A small image classifier, trained from scratch: arch resmlp, num experts 8.
Rows from block 7 of a small image classifier, named by matrix and row number. Rows with one number within an expert belong to one neuron, the router's apart. Each number is 128 + 32 x the weight over its row's rms, rounded and kept within 0 to 255. All counts start at 0. After the name is the row's rms in percent of the matrix's.
After each expert's rows are labels from the 100 images, of 14976, where the router gives the expert most weight on average: "peak on" is the class under the peak. Only what is clearly more common there than usual is listed. The data: rendered rooms with furniture. In brackets: how many of the 100.
# router: slot weights (model.blocks.7.mlp.router.weight, 8x256), inputs 86-171
# up: expert up (model.blocks.7.mlp.up, 8x256x256), inputs 86-171
# down: expert down (model.blocks.7.mlp.down, 8x256x256, transposed), outputs 86-171

# expert 5
router.5 108 [124 135 126  91 119 119  81  75 133 126 126 128 106 116 103 133 121 101 118  67  89 163 109 113 106  63 136  69 105  99 103 122 124 119 162  48 113 130 126 124  77 116 142 131 126  74  82  94 112 103 134  92 102  92 116 136 130 133 124 147 185 138  90  67 135 109 136 132  58  62 151  86 130 132 103 110  99  64  89 138  86  50 109 161 128 114]
up.0 113 [140 155 192 128 109 126 196  73  80 145 116 106 160  95 146  96  86 168 117 132 152  68  96 190 103 155 105 117  94 113 162  81 159 151 137 143  95 179 145 144 108 114  96 177 128 183 157 105  91 198 172 169 122 159 156  59 182 161 136 102 113  96 161 144 137 168 138 121 110 131 120 163 128 147 157 111 131 144 121 120 169 114 115 130 129 168]
down.0 106 [140 195 121  77  84 121 223 107 149 172 154 133 219 133 154 123 116 152 126 153 120 216 141 161 136 151 185 116 108 129 147 156 123 134 143 114  94 135 116 181 144 170  59 155 139 151 132 110 144 151 191 150 151 134 148 169 164 155 143 111 126 139 170 205 103 180 149  98 136 161 164 132 113 110 185  93 147 113 125  77 145 108  66 119 127  93]
up.1 093 [103 103 103 157 176 126 116 153 131 118 129 127 132 115 181  93 164 130 159 143 127 136 142  88 149 200   0 108 161 102  90 168 103 105 133 120 133 101 100 114 177 143 132 105 124 167 162 220 160 178  52 162 154 205 139 129  93  87 155 117 118  97 153 137 128 185 113 131 168 172 128  66 115 131 128  94 133 169  89 126 171 151 115  70 100 107]
down.1 086 [ 81  60 143 142 124 169 120 124 106 117  98 106 168 159 114 117 102  93 103  60 110  84 108 115 187 120  95 118 160 113 137 114  94 130  40 118  90 123 104 143  82 114 169 113 155 104 116 105  97 157 113 106 144  98 142  88 137 129 103 108 150 185 126  80 118 118 102 151 145  70 113 142 103 119 123 160  82 126 200 152 118 134  85 114 185 182]
peak on: wall (79)

# expert 4
router.4 090 [172 101  98 167 142 140 174 121 169 149  80  99 145 165 124 107 184 161 168 173 151 155 146 178 157 135 119 180 142 133 194 107 180 116 167 192 147 147 145 161 200 139 145 144 160 156 214 130 109  97 136 139 134 107 136 184 161 147 129 184 113 176 183 142  92 115 178 163 165 100 156 176 115 180 167 146 181 133 153 169 137 150 137 140 165 193]
up.0 096 [103 143 142  96 156 122  80  86 155 107 140 121 152 128 117  97  76 108 107  72  90 152 119  72 119  52 124 151 143  88  83 172 151 166  78  99 109  92 126 134  64 165 152 108  80 190  98 156 130 136 159  63 114 151 151  97 133 101  80 151 156 109 174 130 140 133 117 131 144 136 137 122  78 102 119 156 145 111 142 135 160 132 106 134  67  97]
down.0 081 [156 106  95 132 117 110 159 162 124 141 133 104 112 150 132 193 154 102  94 144 119 122 149 151  83 144 113 144 136 166 150 158 106 152 163 154 126 128  91 200 115 163 162 179 151 115 151 127 109 128 155  74 142 171 108 124 115 139 113 130 132 155 147 103 110 101 211 144 135 164  93 119 205 196 140 107 146 162 125 136  92 115 123 101 117 175]
up.1 123 [175  95 136 169 111 137  76 119 126  73 123 203 117 163 153 148 132 101 115 137 170 178 117  75 132 117 119 154 178 139  31 126 143 131 172 108 150  97 134  80  79 205 164 133  58 174 119 173 149 120  61 168  98 178 131 149 100  78  99 113  92 106 106 100 165 186 143 105 103 122 144 102 140  99 111 144 131 139 104 122 121 137 171 160  60  63]
down.1 122 [164  87 155 131  94 185 146 117  76 134 140 181  59 144 142 130 122 115 132 138 176 125 106  89 166 106 160 135 141 118  91 129 159 103 183  67 105 144  80  99 127 112 130 164  42 153 139 138 121 140  89 140 150 135 123 200 160  75 132 127  93 125 182 159  86 197 110 176 103 131 183  90  93 104 118 146 135  98 107  83 171 167 182 144 100 106]
peak on: floor (83)

# expert 7
router.7 082 [162 170 150  87 143 112 139 106 161 140 163 164 136 177 172 136 101 183 156 142 140 159 167 131 141 158 136 151 179 147 135 139 126 169 181 161 173 114 167 130 130 135 125 127 115 142 137 165 173 190 167 155 131 175 140 162 132 129 147 164 124 140 132 167 154 142 154 149 162 169 161 119 114 112 180 114 195 124 165  99 178 142 112 117 162 159]
up.0 102 [134 131 174 190  96  94 123 113 164  95 123 116 169 152 110 179  94 104  88 118 115  82 121 110 134 191  43 141 172 169  74 129 134  64 142  88 134 138 183 125 117  84 189 126 110  97 111 152 144 147 118  76 106 124  85 110  53 123 119 231 136 155  92  92 151 188 117 163 117 137 100 104 173  82 157  77 122 121 142 103 169 131 107  52 117 164]
down.0 098 [139  92 135 124 135 178  97 133 150 123 111  81 152  85 154  76 144 216 166 113 173 154 116 121  87  77 142 175 129 168 159 115 145  94  93 144 161 150 134  76 110 125 139 169 129 140 139 178  53  97 115 143  87 112 155  83 101 153  58 116 110 139 165 113 121 172 121 105 152 152 203 152 137 134 118 132 131  92 136  94 135  84 116 115 125 137]
up.1 106 [ 23 135 157 102 127  99  93 113  96 171 148 129 143 164 156 122  72 131  66 140 151 160 129 110 147 199 114 150 122 117 126 138 154 128  83 161  87 153 170 123 112 103 100 107 149 142  80 139 142 154 153 102 170 115 139  76 156 144 121 125 134 140 142 129 140 135 120 131 147 171 117 176  98 124  72 191 139  88 160  89 116 182 131 102 173 171]
down.1 103 [124  93 121  96 166 151 124 104 150 130 102 131 138  81 196 112  87 141 118 103 114 136 106 191 157 108 136 127 137  83 140 153 150 108 110 186 133 143  84 158 117 196 104 114 115 126 167 148  82 111 102 178  91  89  80 184 155  68  84 193 176 155 100 152 164 133 153  87 122 157 121 140  48 149  94 151 198 135 106 106 181 224 159  82  94 121]
peak on: floor (79)

# expert 3
router.3 106 [122 141 113 172 153  61  83  93 144 158 138 109 186 109 111 158 118 129 106  71  88 145 112 126 118  90  70 121 127 116 120 130 146 168  80 115 153 114  70 135 101 114 119 120 133 114 109 153  90 155 153 153  98 103  77 138 112 129  87  93  72  65  73 102 128  92 137  94 109  91 124 103 140  40 163 132 122 120 114  93  74 161 169 113 135 138]
up.0 086 [109 125 103 144 106  82  87  84 145 141 180 146 133 134 115 168 107 123  91  85 122 140  62 124 100  60 115  97  99 146 133 170 136 163 100 127 145 145 107  87 126 147 134 117 180 155  89 157 127 136 139 122 151  95 117 153 132 146  95 130 143 118 100 138 136  62 146 107 115  93 121 113 130  88 138 122 222 113 154  95  81 198 153 161 163 152]
down.0 088 [157 122  91 183 159 163 151 138 130 154 122 143 232 137 105 126 108 134 152 134 111 149 145 120 120 156 139 123 195 146  90 157 148 129 145 131 215 104 135 158 108 152 122 137 111 155  62 141 133 163 161 132 124 116 129  77 130  96 128 122  59 125 173 151 103 196 111 108 138 126 161 116 127 121 165 139 127 136 127 134 105 129 155 109 165 160]
up.1 104 [100  79 130  96 157 148 110 135 120  94 145 123 112  84 176 128 116 104 129 132 116 109 123 128 168 126 136 104 173 137 127 111  89 159 115 115 117 112 137 119 131 120 165 102 159 101 126 129 156 153 102 134 163 109 152 126  57 114 122 123 152 169 122 135 151 140 119 152 111 136 132 100 113 124  64 165 100 180 127 135 178 112  68 137 139 107]
down.1 093 [130 130 143  62  80 101 126 120  99 130 123 110 112  98 120 175 183 100 129 140 153 172 120 141  93 113 129 137 114  91 183 100 139  81 169  97  85 164 124 147 134 114 111 153 141 129 132 129 133  94 108  99 104 122 129 217 122 120 103 104 134 103 127 171 145 141 122 165  94 103  81 105  76 129 100 150 140 153 148 115 200 127 173 100  62  53]
peak on: wall (89)

# expert 6
router.6 109 [121 109 127 141 164 102 113 100 103  79 134 136  94 118 179 104 124 114 122  82  92 181 117 142 110 112 162  73 129 131 111  83 111 126 133 112 109 129 127 115 106 146 101  67 116  90 140  76 149 138 132 118 104  84 126  98 105 115  81 169 105 162 134 103 134 142 145 124 100 102 103 120 116 100  97 114 100  66  73 134 104  92  67 159 142  85]
up.0 093 [197 121 166 134 135  52 114 125 142 131 125 111 117 109 133 109 145 155 160 131 121 213 125 152  67 107 100 169 123 136 139 117 139 180  60 161 119 111 119 186 107 160 145 112 115 179 218 130 103 152  98 147 154 170  97 104 228 127 123 131  85 116 127 137 133  87 120 122 113 137  79 112 127 151 112 118 116 114 132 157  50  70 127 124 132 165]
down.0 094 [135 119  91 182 120 126 126  99 117 133 148 160  94  89 184 146  85 124 129 110 130 146 151 142 165 123 216 120 148 111  66 148 140 132 113 101  86 138 144 100 119 125 106  94 177 120  65 133 149 133 148 147 158 110 122 143  94 117 110 162 112 112 110 114 102 129 160 178  87  60 166 162 154  68  79 149 150 113 131 118  81 164  83 195 171  96]
up.1 101 [ 84 159  90 141 180  74 118  83 144  89 140 158 119 187 109 143 139 119  95 150 140 172 146  84 165 125 153 136  63 105 101  53 114 119 111  75 140 151 133  71  63 116 126 155 125 134 124 169 198 132 145 125 125 125 191 129 104 108 137 126 133  96 152 164 108  93  41 129 141 122 153  30 148  81 138 124 158 137 108 137 109 120 113 117 108 132]
down.1 089 [ 83 122 191  86 135 165 154 132 159 102 122  97 135 180  65 129 180 132 137 118 203  59 126 111 191 163 136 114 102 101  79 154 148  68 115  96 106 171 152 105 130 119 165 181 120 110 112 145 174 160 132 114 147 101 169 116 171 150 170 123 109 127 137 112 190 115 100 132 142 146 152 109 139 151 163 145 112 124 135 159 142  74 112 140 150 131]
peak on: wall (74)

# expert 1
router.1 114 [141 178 106 116 125 136  95  72 101 109 110 142 145 107 133 147 175 170 101 136 146 160  92 158 117  49  46 117 184 128 119  80  72 167 109 159 101 105  60 129  92 150 108 158 132 129 138 164  92 125 114  79  72 113  94 104 136 130 143 113 140  96 110  96 166 108 129 109 128  85  89  93 136 109 102 143 112 122 121 126 102 145 159  83  45 162]
up.0 102 [133 107 168 118 133 165 127 112 157 151 132 104 135  73 165 140  84 137 118  98 125 122 125 145 114 101 132 122  90  37 110 136 193 104 121 100 161 154 109 137 109 117 159 102 143 174 112 120 131 133 165 224 125  90 139  93 104 171  64 126 143 148  90  94 152 165 160 113  76  92 113 184  41 137  65 119 117 149 146 165  93 122  87 144 219 177]
down.0 105 [125  96 133 160 124 108 105 132 130 159 146 170 105 109 148 149  95 141 149 146 136 159 168 101 120 153 137 132  71 107 117 123 185  96 175 110 212 111 136  67 122 123 166 126 130 120  86 103 153  93 143 197 138 122 115 112 139 131 115 126 113 120 143 100 144 155 160 130 133 131 162 135  62  78 121 107 113 134 120 183 113 132  81 165 166 131]
up.1 096 [ 99 105 125 173 157 171 106 181  79 151  99 120  98  92 115 163 137 119 128  99  89 208 161 150 178 123 129 136 110 153  67 209 140 114 135  97 140 167 197 163  70 125 156 136 116 151 130 150  84  72 129 114 125  97 157 143  97  83 130 156 102 180  71 127  93 117 127 117  71 142 117 151 166 113 138  71 121 158  67 170  72 156 165 175 152 181]
down.1 098 [118  59  92 129 203 153 152 168 159  93 125 113  70 163 109 129 171  92 112  60 106 134 163 169 172  82 119  94 140  95 152  92 117 118 115 139 151 135 160 181 137 148 118  95  96 137 130 160 147 142  88  73  86 116 103 134 176  90 113 158 136 127  75 105 107 140  75 158 106 120  91 155 107 156 149 120 160 155 134 117 144 127 108 143  77 113]
peak on: wall (83)

# expert 2
router.2 084 [122 138 150 114 154 126 125  95 135 169 135 107 110  55 188 108 126 161 129 110 172 140 141 213 157 125 155 116 138 116 134  50 177 130 127 170 183 155 106 120 173 160 124 137 138 127 193 105 133 137 163 180 151 106 100 166 161 212 167 148 176 175 131 149 138 162 125 138 114 129 149 169 122 142 120 139 121 125 158 156 138 157 165 180 151 135]
up.0 135 [157 196 104 169 132 103  91 122 135  91 116 133 119 135 123 107  79  95 102 113 114 193 112 120 149  81 124 168 123  95  40 155  94 144 142  83 183  57 116 170 152 135 137  68 105 122  98 189 156 103 162 158 128 194 179 179  56 141 121 105 128 143 120 129 133 140 128  92 149 107 146 115  99  78 177  81 112 160 105  88 136  83  84 148 113 111]
down.0 124 [139 113 148 138  78 118 153 154 108 100 161 131 108 119 121 127 181 114 157 170 191 120 220 121 163 139 163  74 124 100 133  90 176  98 157 139 129 205 126 148 178 117 145 129 127 176  85 129 150 156 137 143 139 109 107 133 118 130 124 153 109 137 106  98 147 126 184 128  99 130 138 156 120  55 152 169 179  66 207 136 153  94 182 166  91  89]
up.1 140 [163 155 178 123  84 140  75 146  54 128 100 137 145 167 128 155 120  99 137  97  50 143 129 137 117  98  82 156  67 130 164 180 103 140 165  76  81 127 134 125 123 123  84 102 100 112 134  67 113  96 154  48 128 107 121 118 139 140 124  93 128 155 122  98 110  67 155 137 126 168 118 132 128 147 124  61 126 121 113 119  94 140 134  95 156  77]
down.1 132 [157 145 181 162 135 153  71 167  90 159  87  71 107 111 156 109 112 103 156  81 117 106 118  79 174  47  99 161  95 116 133 144 139 143 143  85  68 183 100 118 145  94 134 148 157 175 104 170  58  97 135 132 122 134 175 131 149 130 142  96 145 133 161  96  93 131 100 117  87 125 122  97 145 121 121 104 129  75  90 108 167  90 134  93 161 166]
peak on: floor (80)